A small audio embedding model, trained from scratch.
Data: 39062 training examples, 46.5 epochs.
Rows from block 9 of a small audio embedding model, named by matrix and row number. Rows with one number within an expert belong to one neuron, the router's apart. Each number is 128 + 32 x the weight over its row's rms, rounded and kept within 0 to 255. All counts start at 0. Numbers have three digits each.
Before each expert's rows are labels from the 100 clips, of 14976, where the router gives the expert most weight on average: "strongest on" is what is common among them. Only what is clearly more common there than usual is listed. The data: strings of digits, spoken by a formant synthesiser in many voices. In brackets: how many of the 100.
# router: router (model.blocks.9.mlp.router.weight, 8x160, trained with AdamW), inputs 108-159
# up: expert up (model.blocks.9.mlp.up, 8x160x160), inputs 108-159
# down: expert down (model.blocks.9.mlp.down, 8x160x160, transposed), outputs 108-159

# expert 3
strongest on: voice: high voice (98); number of digits: 5 (66)
router.3:154120114155129173099163156139096114104093129180187145131103084119125095101149127176117081150128161139140179046142104134112043128158125102092140118104129117
up.0:070164090222128128128128128128210128128169128128198128177166150128128224067128128128128128128128128128202128128128128128128128128128128070128128128128128128
down.0:181178128128128162128191128128128128128184128128193128128128128166128128068186087128128128128128128128128128128128128128128128128071128128128067128083128128
up.1:165169128216128128128099128088128128096128128128128083128128128205100154100128128046067167157061187101128128128170128128086102128128128128128128128128128085
down.1:204128128143169188185128111128128128128128128128212128128128051222196128181094128128128170128212128162064090128128128110128128101128128128061128128128128128
up.2:128128128128128128128128187049128128128128128170128128035128157128128128128128128128128128128128061128033100015128128181128078128188128111128128128128128128
down.2:128103128128087192044167128128043128162128128076064128128128128128128128174128128128174128113128128075128128128128105128128128024128128128083128128128030128
up.3:128068128038205128185128128128202163128128128128128128128083128098191128190163128128128128089128056128067128128128128176128128108128128128128092128128169128
down.3:128128128255128128178128098128128128128128128128128128128076128128128128177128175128198151128128128128128128128128128128128204128128128128128182128067128128
up.4:128110128128157128197128128068094128218128055128128166128128128095159128128128073128128128128128128128128100128128128162147168086128128166221158128128128128
down.4:065128069128128128128128128128128164167128128128128128128128128128128169151128128105200128128128128054128075128128164128128174128128128128171128128128128128
up.5:128058128128089128199109128128128128128128128128082128128128156065185172128128128128239128128188128128194128128128128128253128128128193128128128128128128128
down.5:106128142174128207128128128128128128128128128202165103128128128128038255128053128128128091128128128128166128128128128128128128128128128128128128128128128128
up.6:159128128094211095128174128202128128128053128128146128128128186128064128128128128128213096128088100128190128084174128128128202128128160128128128128128128153
down.6:161128128184128128128128128128128128128194207128128128086185128128056128094128075128128128128128128128128128128128128184128128128128128128128066128128209128
up.7:128128128128087093084128128128128156128128082128128086128184128192128128096105128128041128128190128128128083128128128128128062128227128128046078102128128128
down.7:128128097128148128128195128128128128128128172128128128128128128128041048087128128128194128128128128128128128196128128128179057057128128128128128128128128128
up.8:128128128128128128128055168046053128128128054128128146128128128128157128128128128158200128128128128128128128128128128128043128177128128078128128128128163128
down.8:166128128128155153084128214128177128018181192128128128104117128128128128128128181066045192156101128092128128185128128128068128128128128128185173128128128128
up.9:128128128000093128128128128128092128128056128128065128128076128152128128128055128128052128190128128072128128128128128128128128115128128128128128128128128128
down.9:092042128128128128128128128128128128128036080128128128128128178128128044165094128128128128091032128128081128095128128128128128128128128056128083128186128217
up.10:128097128128036128184128147128219128128128128128128128128128148128128128128128213128128128000128128089128193128184095112168128167088183128218177180128206128
down.10:128164128128085128128071163128128067128172167128022128128128128128128187187128128128128128096128128055173153128169171128128128199128128194128179188204128128
up.11:128128128128069128090069128092128154128128103128178204072151095128128128128219058128093104128154128099202128128068189128142128128128080128128128096128128128
down.11:145112128210183128128084128128128128195128128152128128128128061190128173128090096057128128128098128128128128070167128128080159128128161128238036051128128128
up.12:095128128082056128128128128128128039128128128128128128128128128128128128094128128197128128128128128128128128128128128128128128128128128128128128128128176128
down.12:128049128128128128128128128128089058178167128128128128128066128066128128224074128128187128128082128128128128097128128128128128128128128128186128128128128128
up.13:094128128128128128128128128128128128128128128128128128128128128128079128128128128206078128128211128128128128128034128070128128128143128168128128128128128157
down.13:128128128154059085128128128128128199128128059128054128128128128128054070128128128128128128128128128128183128128059128128165152128128128128062087128128128128
up.14:128128128221128128208064128175128059128128208128128080128128128128128128128128066128128160128128198174128128128128128128128128128128128128128128189128086083
down.14:203051128128128128198128165128128128147128062128128128128128108128128231177171167185128128128041128128188128173128154202128128066162128128128083128128174181
up.15:159011200128128128128031128128148128128128128162128182128085128128128166128178128107128128042128128128076128128180128080128128128128128014128080128128128128
down.15:128128077128128128060128128150200041128186128128128171128199057128128128128155180128070208128128128128128200170128210128031128128128208200128128128128117128
up.16:128128128128128083075128128128128193128128128058128088128128049128128128128255128128180128174182128128128128074128128128128128179128128128128097128234128072
down.16:176128128128063128068128128128128212128128128160030128128128128128128102128128059128128128206128081128128209150128128128128128049128097128128128128128161128
up.17:196081128128128128064181128128087128128128188128128128179128128128096151128128128128128059128128128128128128128092128077128183159128128128128128128128165128
down.17:128128093156128128106178128128054162128128128128128128128178128128142128128128128128205191128032128088226128165128128128128128128128128094128128076128128128
up.18:128128062128187171128128178128128070174128177128038128128098184128128128128128128128168128128128197075128128158128128128128208128128128068171167153128128152
down.18:128128058128185128128128204128128128128187105128128128080128128110128128128128128128128128201128181128191128128128128083128128077098128128158128128128128128
up.19:128157054128097128128128128128128128128028128046128128128128128128128128128128128128128178075128128105075192128128091128128128128128056128128128199128128096
down.19:128128068128128167089128128128090060081128141198128088049113080128128128128128091128128128128100128128128255102083128128188128128128128128047085128052128128
up.20:102128128128128128152055213128128128128128209128128157025128128205168128151128128128128128056128128128128180128128128165074128154128128169128044128128108128
down.20:162128128128206128111204058128128077185158087159128107128128085128128128070128177128076095048128128128091128236128128161128128128128128122128128128059128066
up.21:128083128128128128128128128070223128064006092128128128128140128128128183174128179128094128073128128156128128224128128055128201128128128128106108187101174128
down.21:128128128128128128128128128179128128128128044128128210128128128097064175161128162128225128128128128128128128072128128077085128158101128128128072170044128128
up.22:128128128128128059128032128128128128128091128128128106128128128128128101128128128182128128128159128128128128128128128128128128128128128081128128156231145128
down.22:089128128128192128185128150128128128160207167128128144046128097195128128128128109075077128128128128128187128128101128178128061128128101128128128081128128128
up.23:187128128209128128209200128033128128128128128128128061128128128128097106128128102128128205163128125177128186128128107187128128128116177095128128128079206128
down.23:186183128128128174128128128128189128128183157148173128128069128128198062128128155128196128128128128179128128057128128128128128128128128128128198177128128128
up.24:128041047128184128074128128128128128128149128128128128160128128182128128179128128128128128128238093128128128236128128128128063087128128128128102128204128128
down.24:128088128172078128128128128128128128255128202128167170128198128096128128128128128128181128152083128128219128198154128128128128056128090128128128128188128060
up.25:128128128128128208128156128186128128058128176128128046128128194128128128128128086128128128154128164128128128128128128128128183059128045128128172128128128128
down.25:128128128128174099111128128128059128128128128128128128128128128128128184081128128010128128128206128128128128128128128128128128128128128128128072128128033128
up.26:174065128128193128128128128128148130128128069128128118128128073109128128128128012128128128128065128088104128168128151128128128128128052128128105094128128075
down.26:128093128136128128097128085128128128128128095128128187186128095128128128128128128186128128197188116128110191128128128128128128128128128054128128160098093128
up.27:128128128128128128128240128128128128128128128128059201128160128128128128128128162060128128128128171128178128128128128128128128128128128128128128160128128128
down.27:128201202128146128128128128128128128128128128128204209128183128212128128145128128128128128128128128128078221128128128128128170128128128128128177128097172128

# expert 4
strongest on: mains hum (73); whispered (51); number of digits: 1 (47)
router.4:118074154148147103165048127153075123176112144132146072165091078162136169139097058112102093148177111098163099126108170168118124125074121201122139146125113116
up.0:128128128128128087128128128128103185128128128177128128128128128128078067175128128128128128212128186128128128128128128128128128128128195128161128128128128128
down.0:128128128128093128128068017128128073128128128128128128128128128070156128181128207066185128128128128128128128128128128154148102128128128128128128128128128023
up.1:085128128128128043128128128128188048128054098128128185159128128128128128128128076128128128177128128128128200069128128128128128097128058128128089128054128128
down.1:120178165128128128190078089128128128186096128128103128206128128128128201128128128189156128098128128128128161128128128128128150128090128128128128128128128128
up.2:102151144182128128128128128097128128128128128128208128063128128173128128084081128128163128128128128091128069128128128128128183128161128128113128128128128128
down.2:128128176128128128128128088082128060128128128128128184128096128128033128128128128128128128128128128128128128128128128082128175128186128097072128158128128128
up.3:128018201128128128128128084128128128091087128128109128128128128128078220128226128040128128095128128128215066128128128177128128128064128195128128175128070128
down.3:087068128128128128128128128201128179128128128196128128089128128175128128208128128128069128180128128128128128128128128128128128128128128128158188128128195128
up.4:128081076128128128128094128128128128128128128128158128128128128190128213077233128128128128128101128128128188128177076128066128059128062128128128097128187128
down.4:128128128128128128171153128050128171223205064128128128128128159128155082128128052128128128167128128128128128128128128128128163052196128128180128184128128128
up.5:157062128160072128128072128128128172128128068187128128078128128128128128149211128128128053128128128175128128128128128081220128075204128128076128128095128128
down.5:128128243105128128128128128192128128128128128077162128128128128101128096128128128128044128189128128128128128108128128128128064128128095128128182128194191183
up.6:128185128128128128128128128075128128099149128128128128128128181128128128128174128128128051128128128090128128195128128128087128128128128128189099128073175128
down.6:128128217128109128128128128128128128128128090128128128128038128128032128082181090090128128128128128081128128128128205128128128108168178128128128128128128128
up.7:159128115195128128128185086128128093180128128128094087128128128128128194158087098128128167239082128140085153096061128159128172128168166128094051128217128128
down.7:074185128128101128128128128128088128206128128128128078128128128128128128128200128128061128208155128074128186128128092128051128128128128221054128096128128128
up.8:128128173128128063172128128128128128072128128128128198075128063128128210128209128182128128032128128076128214050086128128128128128128128091128128128105128128
down.8:191128128128128128128128128056219128128128128189128128128128128187128207128072128128128128128128128128188128128128128128128100128128128128205128128062128128
up.9:128128128128128110128128088169235128128128205185128128128128097182128128066163128174219128128059128228128128060128128128128128128128128128128195128128203128
down.9:128084128128128128200128177128045128128128128128128128128128128128128128128038128128128128128128057054128128255171199128128128128128128084128128152128128159
up.10:128128039128128128128128111128201128128169163170128073203176111128188128128128128167072128128173128128064128166128128128128128128128177128205128128128128108
down.10:160128128128128128128128128128128128128128082128218178128128024128173046128128128128091128198128128128128052128128128092128128068128128128128128165128211068
up.11:142171128000143153128128128197128128128151128199128128103195128128128128128182056075147128128112128107128213199151128154128128165083128128128128128150241158
down.11:128128128128192128128128128128128128059128016053128128128128128128128128128052128128158128128128128128128128186128128169128128128110128128128128065082087128
up.12:128128171128128177160096128128201128128128128128069128128128128128128128157171128177128101128128128094169128128128128204156128128128128185128128128128128100
down.12:128128051128128128128182100128128128128128075128128128128174128128128128128128128186128177128173128128174128111128128128128128128128128234128101128128255128
up.13:128128128128128022128214089128128128128197128128077116128128128128149128128128128128128128128128128128063240128152128128128128128094128128128128085128128128
down.13:128029128128128128128128128128128128128155128155128128128128128086128170128128128128200128128128128128053128128148128128128143128072180128128176128128128128
up.14:128172128108128128128128128224128128128128128075128187128128197168128128128128180128128032128128128171128210043128128128128128128128128128128128128128128128
down.14:128128128128128091128100158048128054128128128060128169179128128128058128128062074158128128061128152184128128128128128175128128128128128128128128128089128128
up.15:096086075128128128128128128161128128128128128128128128204128128128128091128128128247128128128128033128248206128148212093128128085128087128128128128128061160
down.15:128128128128243128128128128128128128128028128128128128128128128128128128128128128164128069109128128128128128128128128128128128170128128149043128173128170128
up.16:128162066128128128128128128063128128128166128082063128128098128128128101060128229128128128128128128192128169171065100166128128204128128128128086174128128128
down.16:151128063083128128128128071105067047087128083060128128128166128100156099058154093128128128128144128201128128128209128083103128082128128128104061128128128110
up.17:102190128128128128128128171128086176128128128102171128128053128128128128128169128128128128128128007128073128128128090128161128081128128128128144128128128128
down.17:063128128128128128128128128128128128128128128128128142113128195180128191128128128128128128244128128128128128128177128177128103084128128189128128128128128128
up.18:128128128128063128128048128128128049080128128128185203128128144148128128128128128186128102128128083128128150128089170177128128128128128128088064203158102128
down.18:128128128255174162128128104128128128197128120128128128128148128128128084128128128148076128128128128128208128128166128128128128128128128128128078128128192128
up.19:074169110128128128128094128173113201128062128128166183128128128102128171092076128128128165128128128128128079128096128184128128128128029128128128128128128128
down.19:153067128128128128211128095159128128128128059169128128128104096177128201086084128151120160137128109128045128128128144128128202128128065080128078093128128193
up.20:040128157128128078128079128128128128128077128128128092176128128170146128071128100227139089128128128128128157128128128128128128128128128181128177128128164128
down.20:128128098128128128128128128149098128128040128128206196128128083128128128128128128128128128128128128128075128128128178128238128128128128088128156128128170128
up.21:128128128128171094186128128128128128128128175188128128128128128128128214128164128128128060128128183128050128128128113053128128128128128042128128128128128128
down.21:128128128128128128128128128128128128128128128128128128128128128046128128128128166128128128179128104128128255128128146128047128128076128128030072128128128128
up.22:128182128128128181128165082218128128079128128128128164171128128128128128128160128128128128185128061128058175139089128128076184128062128128128128209128128128
down.22:128128128128128110128128128066128077128201057128098128128128128034182128128128128128128128128128128128128128128069174128128128128128128193128048128094128167
up.23:128157176160128128128128128172128128128128128128171178128128128128128128128128128128204064128128128128128128128128253128150086172128128128128223128128128094
down.23:091128087128178099128064128128128128128128128071084170227128128128108128128081128128128077050128076128128128128128128128128128128128128128128128128093128079
up.24:128128128128128072128128097128176128128128128128073128128128128128128128128128246165128128128128128099128128070128248128128128128128128128128128128128220128
down.24:128128192128128128128128128128128157128128053255128188128128128128128189128128190128128128083128128154128128128128128128128128128128128128128089128128128098
up.25:128128056128128128128112106128050172175204128128192128128128154148128128128186128128128128128128128128128082191128128128172128128128128128128128128067128128
down.25:183075128128128070191069128128128128255170128128128128128128113062128054128128068128128128128180128096128128128213128128128128157065185128128128128128128128
up.26:128128128166128128128128088128098128074128128128128128128128128095128020128073128168001128128128128087128128090128063128128077128128128161090128128128128128
down.26:173128184128128128128068128128195128128128128128128158173128128182097128164128151128128101078128128128128128128128128128128128128128128106128128128162128199
up.27:128128177128109128162128218170128128082128128128128128128128128057062156128128128128189064128128128128128128128154128128128128128128163128128128094177128128
down.27:128128128168128103128128128162128182128048128165107188178128128080128075128128128186235065093128187108049128128089128128174128088128128128128112156128220128

# expert 7
strongest on: voice: child-like voice (100); reverberation (78); number of digits: 5 (67); "zero" (60)
router.7:121139172071159088106129091076153140119142113107125077168164180143149147114148146111094061123137135180099053140119149135142179124128123096106116120142176124
up.0:128128128170086128128128128076128128128128128048026128128128128128128074128128128158128128128128128074112078128128128128128128128128128128128200233173027060
down.0:077128072128128128128128128073128092128064128128080128177080128165053128079128128066199128128128179128128165178167109077128128128091128128128128196039128190
up.1:128150067128128128128128128242128128128128128128128128128128128128128128088128128128100128128128083103128128128203128128128128128128128128128204128128182128
down.1:198128128077170128128154020045087128084128112128179128128075128128128128128060128128154128182084128198053128128163128128128128128198128035128128128128128128
up.2:128198065128128128128128128255128069128056128128128128186128190172128128128128128128128128128128128060128128128128128128128128128128128178090128224128128128
down.2:088128199255128128128128128179128128191128128181062128128128052128128220094128128128128128128128128165198128210128128128128128128128128128128128128128128128
up.3:128128128128128077196128128191128128128128219188128215191128128179128128128155128128128118128095128193215128128128128128207161128128128071128128128128128096
down.3:128128052128128128128128219064128128128128128128128128128128128163086192128128128128180128202128128169128177189128128128216128128128232128128022128128128128
up.4:128128128128128128128128061128082076128072128128096128181128078128128128128168059061106043128128164128086128078128128062128128060128128128076128128216128128
down.4:128119128128128128128128128128070128128156035128128128198182128128128090128128128128207128128128128188128128209128128128128128128128128146128128128128038024
up.5:128128128128128128157128239128128128091128128128097194098128128182128128071229128128128128128128128128128128045128119171154207128181128128128128046128128128
down.5:128171128173202183128128128128128188128128046128128128128128128128128128096128128128096168128128128128128128128032128128065081128128204128170037128201188128
up.6:128102128128195226202152128092128128078183128128128055128211128128158051128128128128128128060128128128128128128080128128181128128128128128128188128179128164
down.6:128128128128128128167128173128172174183128077128207155098128158128078174128128128128128142128128128187180128128128128128128071128089128128128195128128128155
up.7:092150064053128128128128128128128128128149128128128128077128128128128128169099054128128128096155128128204128128128223128078174186128128128074128128090128128
down.7:181128128128128071091043128128153177128075128128128128128128128128186040128128151128128128128128128145128128142128128128048186091128128059128128128085128128
up.8:088128128045151128128128171128128155128146128128128106128128082170128093160128128128128128128057067048070163128128128128194128128128101128172153044128128128
down.8:128069128048128060128128086128128188128128128128128128085128128119073089128128088128128128128184128128128128128107128087190169089128089128079128128128073128
up.9:128054074213080128096128128062128128109166128128128128085128128128128128128163128128163128128174078176128128103128128128152073232128084128203128161128128052
down.9:128128128211188128187073128128100128128128128128128173170055128128128050128128201210128180128170128128128179146128212128128128086128128128173128208128128128
up.10:128128073128029128128128128106128128255107128128071160073128128128128179128128128064128128128128128186128128128052128128128128128093128128128128128128128128
down.10:128128128045128128080049128128128128090128128098128128060128193151128128128128128128128128052128128128166158128128128128128128128062046077128128128128128166
up.11:128146128128128128177128128128110128080128128128128128032128188128128128152234128128070183128128128128128020128167128128128128128128128128031112128128059128
down.11:128128064128128128188128128107128128091128128083128053128128128128132128128128128128128128128128128128128128128128128071092128128128128128128040128068204178
up.12:128128147128128128128128128102128128128128128128128179128100128015128128128108128128128128128077128128128128040128128176128054128128053176128128128128128164
down.12:084128128128128128053082128068128128128154128128128128119128128128128216128205128128096089128128128128128128099054128128128128080044078189128128128128128128
up.13:128128128128128175128176128172128128128089128128128128128128193128128128113128204042128160128047128128128053161063085128185078070128128128128198128128128074
down.13:128202128128032065128071128128063128196128154128128128128128128128128128098077128128145128072064128195196128076128128184128128229128128072128182088128128128
up.14:128128178128128128128128128128128086214128040128061088128128128128128128075128128128128128128045128171128128128214077128089128128128128041128128128198128128
down.14:128128173056179161140128128210128101128185151128192150128128128202073179073128128167128128128128128128128128128128146128128128128128128128128128163128128128
up.15:128098128067128128128028184128128128128128128128128128128128128128128128128128165128128174128174180128074128128201128128128222128066128128128144128128128186
down.15:128128128092046128090128128128128128039128184080128128128128128062239128128128128128128128128165128128128007128128170100071128128128159128128128128128128093
up.16:128128167058054128202128149083050128128128128128128081128080128150128180128090102173171128128160128156128128128128128128029181128128083128128128128128128128
down.16:128128204183128128178067160128128169128128152105172128128128128102128128151112128128128128185092128128128016128128128128128128128128128078080095128128106128
up.17:128070128128128128191128128128128128128128128128128128128128061128128128174190128040128128128128128077128097128128128075128206128128128128128128128192128128
down.17:062128128128128128128128128128128040128128045128128053128128192069097154128128128053128128128128128128128128046128080128128128108128128128128128128232200081
up.18:188128128128128010232128128128128128128128128128191197128128128128070128128066128128154128128128128128128128207128128128128128128128128128128219128128128128
down.18:128152028128128128128128128075128128128128128128128085128185128128082128128128208128128128128209128128048128096189128128128128128128128128128128128128128053
up.19:128128128223128128128128128128128057128076128128072128128128032161211128128128128128128078128128128128128128128128128094128058077128043206128169128128128128
down.19:052128186084128128210128128191161128128212179159128128128128128128090128128128128128128128128128128128128189128177128166128128171128157167128066128128237187
up.20:128128128128128195089092128180128128128128128128128128168128128128089128097218128128128128128167128128204128092128031066181181128128128128128128128128178128
down.20:128128192128128128072193097128128128066193128128128128185106128128004085128128128128128128128128128128128097128128128062128128128128128128054128128128128183
up.21:128098128128128128128128128128128128128128128128128128211128069128128128128059128185128128201076057128041128033078128128077128128128128128128128128128128128
down.21:128196128128128128097128063128128128039128128128086083128128128128128128128128128080214128128128128084231128128128192128128128152128128128066081078128128091
up.22:128128128204128108128128128128128179185128079128128128055128128206128180167128128128128128128044128151128110128128091128168128128191128128128128128128066128
down.22:128128128072128128209128128128128098128128021128128071128128128128128128128128128128128128128128128128128128217057190128037077128165128128128128173128128203
up.23:161150128248128128062128128128194128128128066128128128128128049128128128128128128128128128128044128065128128128128193164128128156128128128177128199128052128
down.23:128128128128128128089036128128128090128128073128128128128165128128248128128128104128128128128128128128128128128166128128128128128068128128067128150044089128
up.24:026082128051034143128064073128128128128128128128128025097090128128128166154128060128128128128128128207128128157149128128128128128128087128128128128128076128
down.24:166128128059180050128128128128169093128128128074128128128179193128160063091128128128163027128128128128128128128128128128128090065128064128128128128128128128
up.25:128128128128128128128128128128213128128128128128128186128128128128128128128128128046192128128128019128149152128128128184128128128154037128128128128128128128
down.25:128128128128128128210128128128128128128128091128128175128128128128016128128128128202128128128128128128128051128128128128128128128185128128128128128128128128
up.26:128128128128107128128128128128128128128174128128128128074128128128128178059128128080064128128227128128128128128128188128128194128174128128128128128128128128
down.26:171065128083128128128177158128128187128128128030200048128128128114128128128128128128128102128050128128179128128171054128128128128158128128128128013150128106
up.27:128202070128128128128128069128128128128081215128128226156128128102128128128053128128104128128128128128154089128223128128128128128128128128128128128128128128
down.27:087128128128128128169079128210128128128128128128095159079157128157128128166060128061012128128128090118146060184128200088058128128128170128197176128128168128

# expert 6
strongest on: voice: low voice (97); number of digits: 5 (85); "zero" (65); "seven" (59)
router.6:130080145152110151161123145203152168163161113157106143037117096133126087119170185146135148154145121100164134203153104136171105140131099095155062115104132111
up.0:102154128128128128128128155091128081103195128174128128178128128128172128128128128166128128162041128108128128117128128128075128128128128128128128128108128128
down.0:165017128128128128128102128128128128128128184128128149128128128128128128128128128128128128128205128128128128128128128128128128128059128128097128128128147128
up.1:105128128128128128062128076205128128128128128128128128164169128128155084061157057128128128128128128128128128128128128043128128081128128128128128185128128128
down.1:128154128128128128225096128128128163189128128109128128128095128077105128128128128128128128128069193128195128161048128159128128128128150128128089151056128128
up.2:197166128128128128128128078128096128128128198128128128128128128128195128128128128168128128092192128128128068128128128128128094083128128128128128128128128128
down.2:128171128072128128128128128128160128128128128128054174128128128128128128128128084128128167128128128128128190128071128128128128128109128128128128038191092128
up.3:092128095167128128102128128128226136128096128128100105128093128128128182128128128128128185186096170128128081128128128128128158128128128128128128128084089128
down.3:128075128128128128128128128128046128128128128128064063173128128128128184055128128128128058163182128128255128128128128183128128128128128128128128203128128128
up.4:231086067128128128077128128128128128188128128128128128128104103128128128128062213128093092197097128128128128128128128128128128128128128128128063191128155128
down.4:128128128128128128128171128128068063128128128128198128128167083128128128128128074218190128187128128128128128128128200128185090128128128128128084128128060128
up.5:128128128128128128128181128100128128128128128060147128128128128149145128128128128128128228128173128128169128174199128128128187155128226180128128128128128128
down.5:128128128150223128171128128128084128128128128128078193128155128064128042128128128158128128128128115128128203128128202128093128128092128128128080128029128086
up.6:128128128128128178128128128060128128128128128128128128170128128128128128128203128180094128089016128128128128128128183202128208180128128128128128128128128128
down.6:128128128106128128128128128128128061128128128128128128064128052128128128128128128128128128043128128039128128128128128128128128128128128128128128128128128128
up.7:128128128067128128155188128128182128101085128128128128128128038128128128128128128128128128073128128128128128096075091037128128182172128174096128128128128128
down.7:128180198128077128133128128128063128128061154128128128128128128128088193128128128128128128153128237128094200128128070167128175128128128037128128128128128128
up.8:102128063128128128044128128128128128128128224128215142170128158071128128128128234128128128060128128128128128128128060128128128128128203128128128128128084128
down.8:128167128128128128128128128128144128087188128067128128128128128128128128128184128128026128128128128128128128128128128128187128171128092110128128128128128202
up.9:128128128150128128179255108060128071178128128128128144167128128202111168128106203084128128128128128128128128128128128128128148128128081128128112128128128177
down.9:128162128128128166174128128166227079128155206090181128128093128128188128128128063128109128092128128176128059128182128128128096128128170128128128083074160128
up.10:095128128100209055092128128128128066085087128083069128152128128175128128151128128197091128128165128128067226128036033157128128168128099128066128128069128128
down.10:044128128128128057128030079128128063179252128206128128128128128128090128128128193154128128128128070128128128128128128108128128128128128128166128090128128128
up.11:128128128128020128128080161128128128128128164128128128207041128128128128128063128128128159128128128128128079103128167128149219039128128128128128128050128128
down.11:128128128128128128128128128199091128128000078128128171186163128128202202128128128168128074128128128128128090128128128010149128128128128128128128068093128128
up.12:128045128055080128084128128128128128091015128128111065128160128128128128128128128128128128128128128128128128128128128128052078128158067128159128128128128181
down.12:128128128128172128128174128128128128151151153116000128179128088039086128128136128128128061128069128128128128128128128128128185240128128128179128173128160128
up.13:203128128128115128128175128062128128168128128163054128128128128128128128128146128128171128146128128128128128128128107128128128128128128128083128128051179128
down.13:128190128213128128128082128128128128128205085078128128098128128128128128072128204169128128128094128128128128000128128128112128164128128128128128128199080128
up.14:090128128193151128051128128128128128164093128128128043156128162197074159128128168128103128128128128128075097128035128128077255128128128128128128080128218169
down.14:128051128128228128128204066103128128175095128128128128128077128082128128128128068166128128082128128128000128128128128128094193128128128106128128128128092050
up.15:128075128057128128128128128030128128128090128128128167128128081128193070128093045112128128164128159128193128128113008128074050128128128194128128128128076248
down.15:128128128128128128194128128128153128088128201128128072128128128128128160128128128128128098191128128128144201128094066128128090128128128054164128059128128204
up.16:128128128128118128128128154128128144064128128105128128154205128128128128128128074188128193128128128128128128064128128128128128128065128083065128128128128128
down.16:128120031128128128176128128176104128128128128128128102128128071030155128128128128128092128128163128064128167201128097128053128128128075128128128128128074128
up.17:128128128202128128128128128128184128128128128128070128128128080128128128128057128128128128128173065128128128128128082205128128128128128128157128128128128128
down.17:128221128128128128128168128128097128128172128128128128128165128198128055128128128128128128227128167128128128157128156128128128128128128128218128128128128128
up.18:066128128225128128128128128128128128197128128128128128128128128166048128128128128128128175165128089128128178195164214128160128128128128154153128147128065128
down.18:128088128189235053128090180128128128128128128128071128186128128122128052168128128105128128042128128199128128128232128174154128128128128128128171206128128128
up.19:187128210128128096128128128128128045128223128128128128048128086128128128128128128171128152181128128128128070128128128128128108105192128128128203128060168128
down.19:128128128128155177063128128128128070128128128128103108102128128106128128059128172163038128128059128128128172176128128128090042128128128128194171075100128128
up.20:128128128128128128128013128128128172128128128128063128160128128128224072128171128128128128128128128128128128068101128128128128128128128128128128185128128128
down.20:111128128128092128128207128128080128128189128128128128128128128128128128128128128128128168128128206128206128128089128128128128128128128193128128128128128128
up.21:194073128188159128128128128076135128098128128158128128128128128128128128128128068161128128128078128069128128128128036128128092128128128142128128128128128128
down.21:128128128128128179053128128128041190069173205128194196196128128128128093128128068168128128128090048128128128128120128077128065024210128156128180128128128128
up.22:128091035077128128128128183128128128128155234128128128128128128128128128128128128128167069128128128128048128024026128060128128128128128128128197128182128196
down.22:128128185051201128128128128128128128128128128128128128128180128223052128128128066128128128128050128078128128128128128128071128128128128128128128128128222128
up.23:128128128166128176065128128128128128079062128094128128128128128128128128128206128100128159128128059128128128128128128184128128128128128128178128128128128128
down.23:128128208128073128128128128128093128074073128128128166128128110128102068128128128163128128128092218128173050128081128168128181128128081085128128128128128128
up.24:128128105128128128128128150128164056128156128128178128153128128179128072128128184108128128203128128083128128128128128090128128128192128079128128128128128128
down.24:128128128020128128128128165128066128128128128128128128128128128128128105128128034081039189128128128168128128128128082128128128128187128060093171128128128128
up.25:165128075128128128128128128181128128128128128128128128128128128195165042082128128128128128057128128172085128128128128128128128182150128128128128128128199102
down.25:128128128128178128128128128179128128128128128128128128076128047128128128080128128128128204128128128128128128128128047128128184128128054128178128128128128128
up.26:075023128128128070128128091128128128128128128182128128128128128128128128128128128128128128160066164128128128128128128128128166128128128255094087144128128157
down.26:128003186128128128128128128169157082128128128097128128164128128128128128128035128128163128128128128087128128128109128128128163141086128128128128128106128171
up.27:128128112128070184128128128128128100179108128128171075128075108055128172128128087128128128128087163070128163128128128096069169128128128128128128128198128128
down.27:007128128128128128128128128128128081128128099128153128074128128155128163128100172128128128128128128128172170058218128128128128185128128128128128128201128128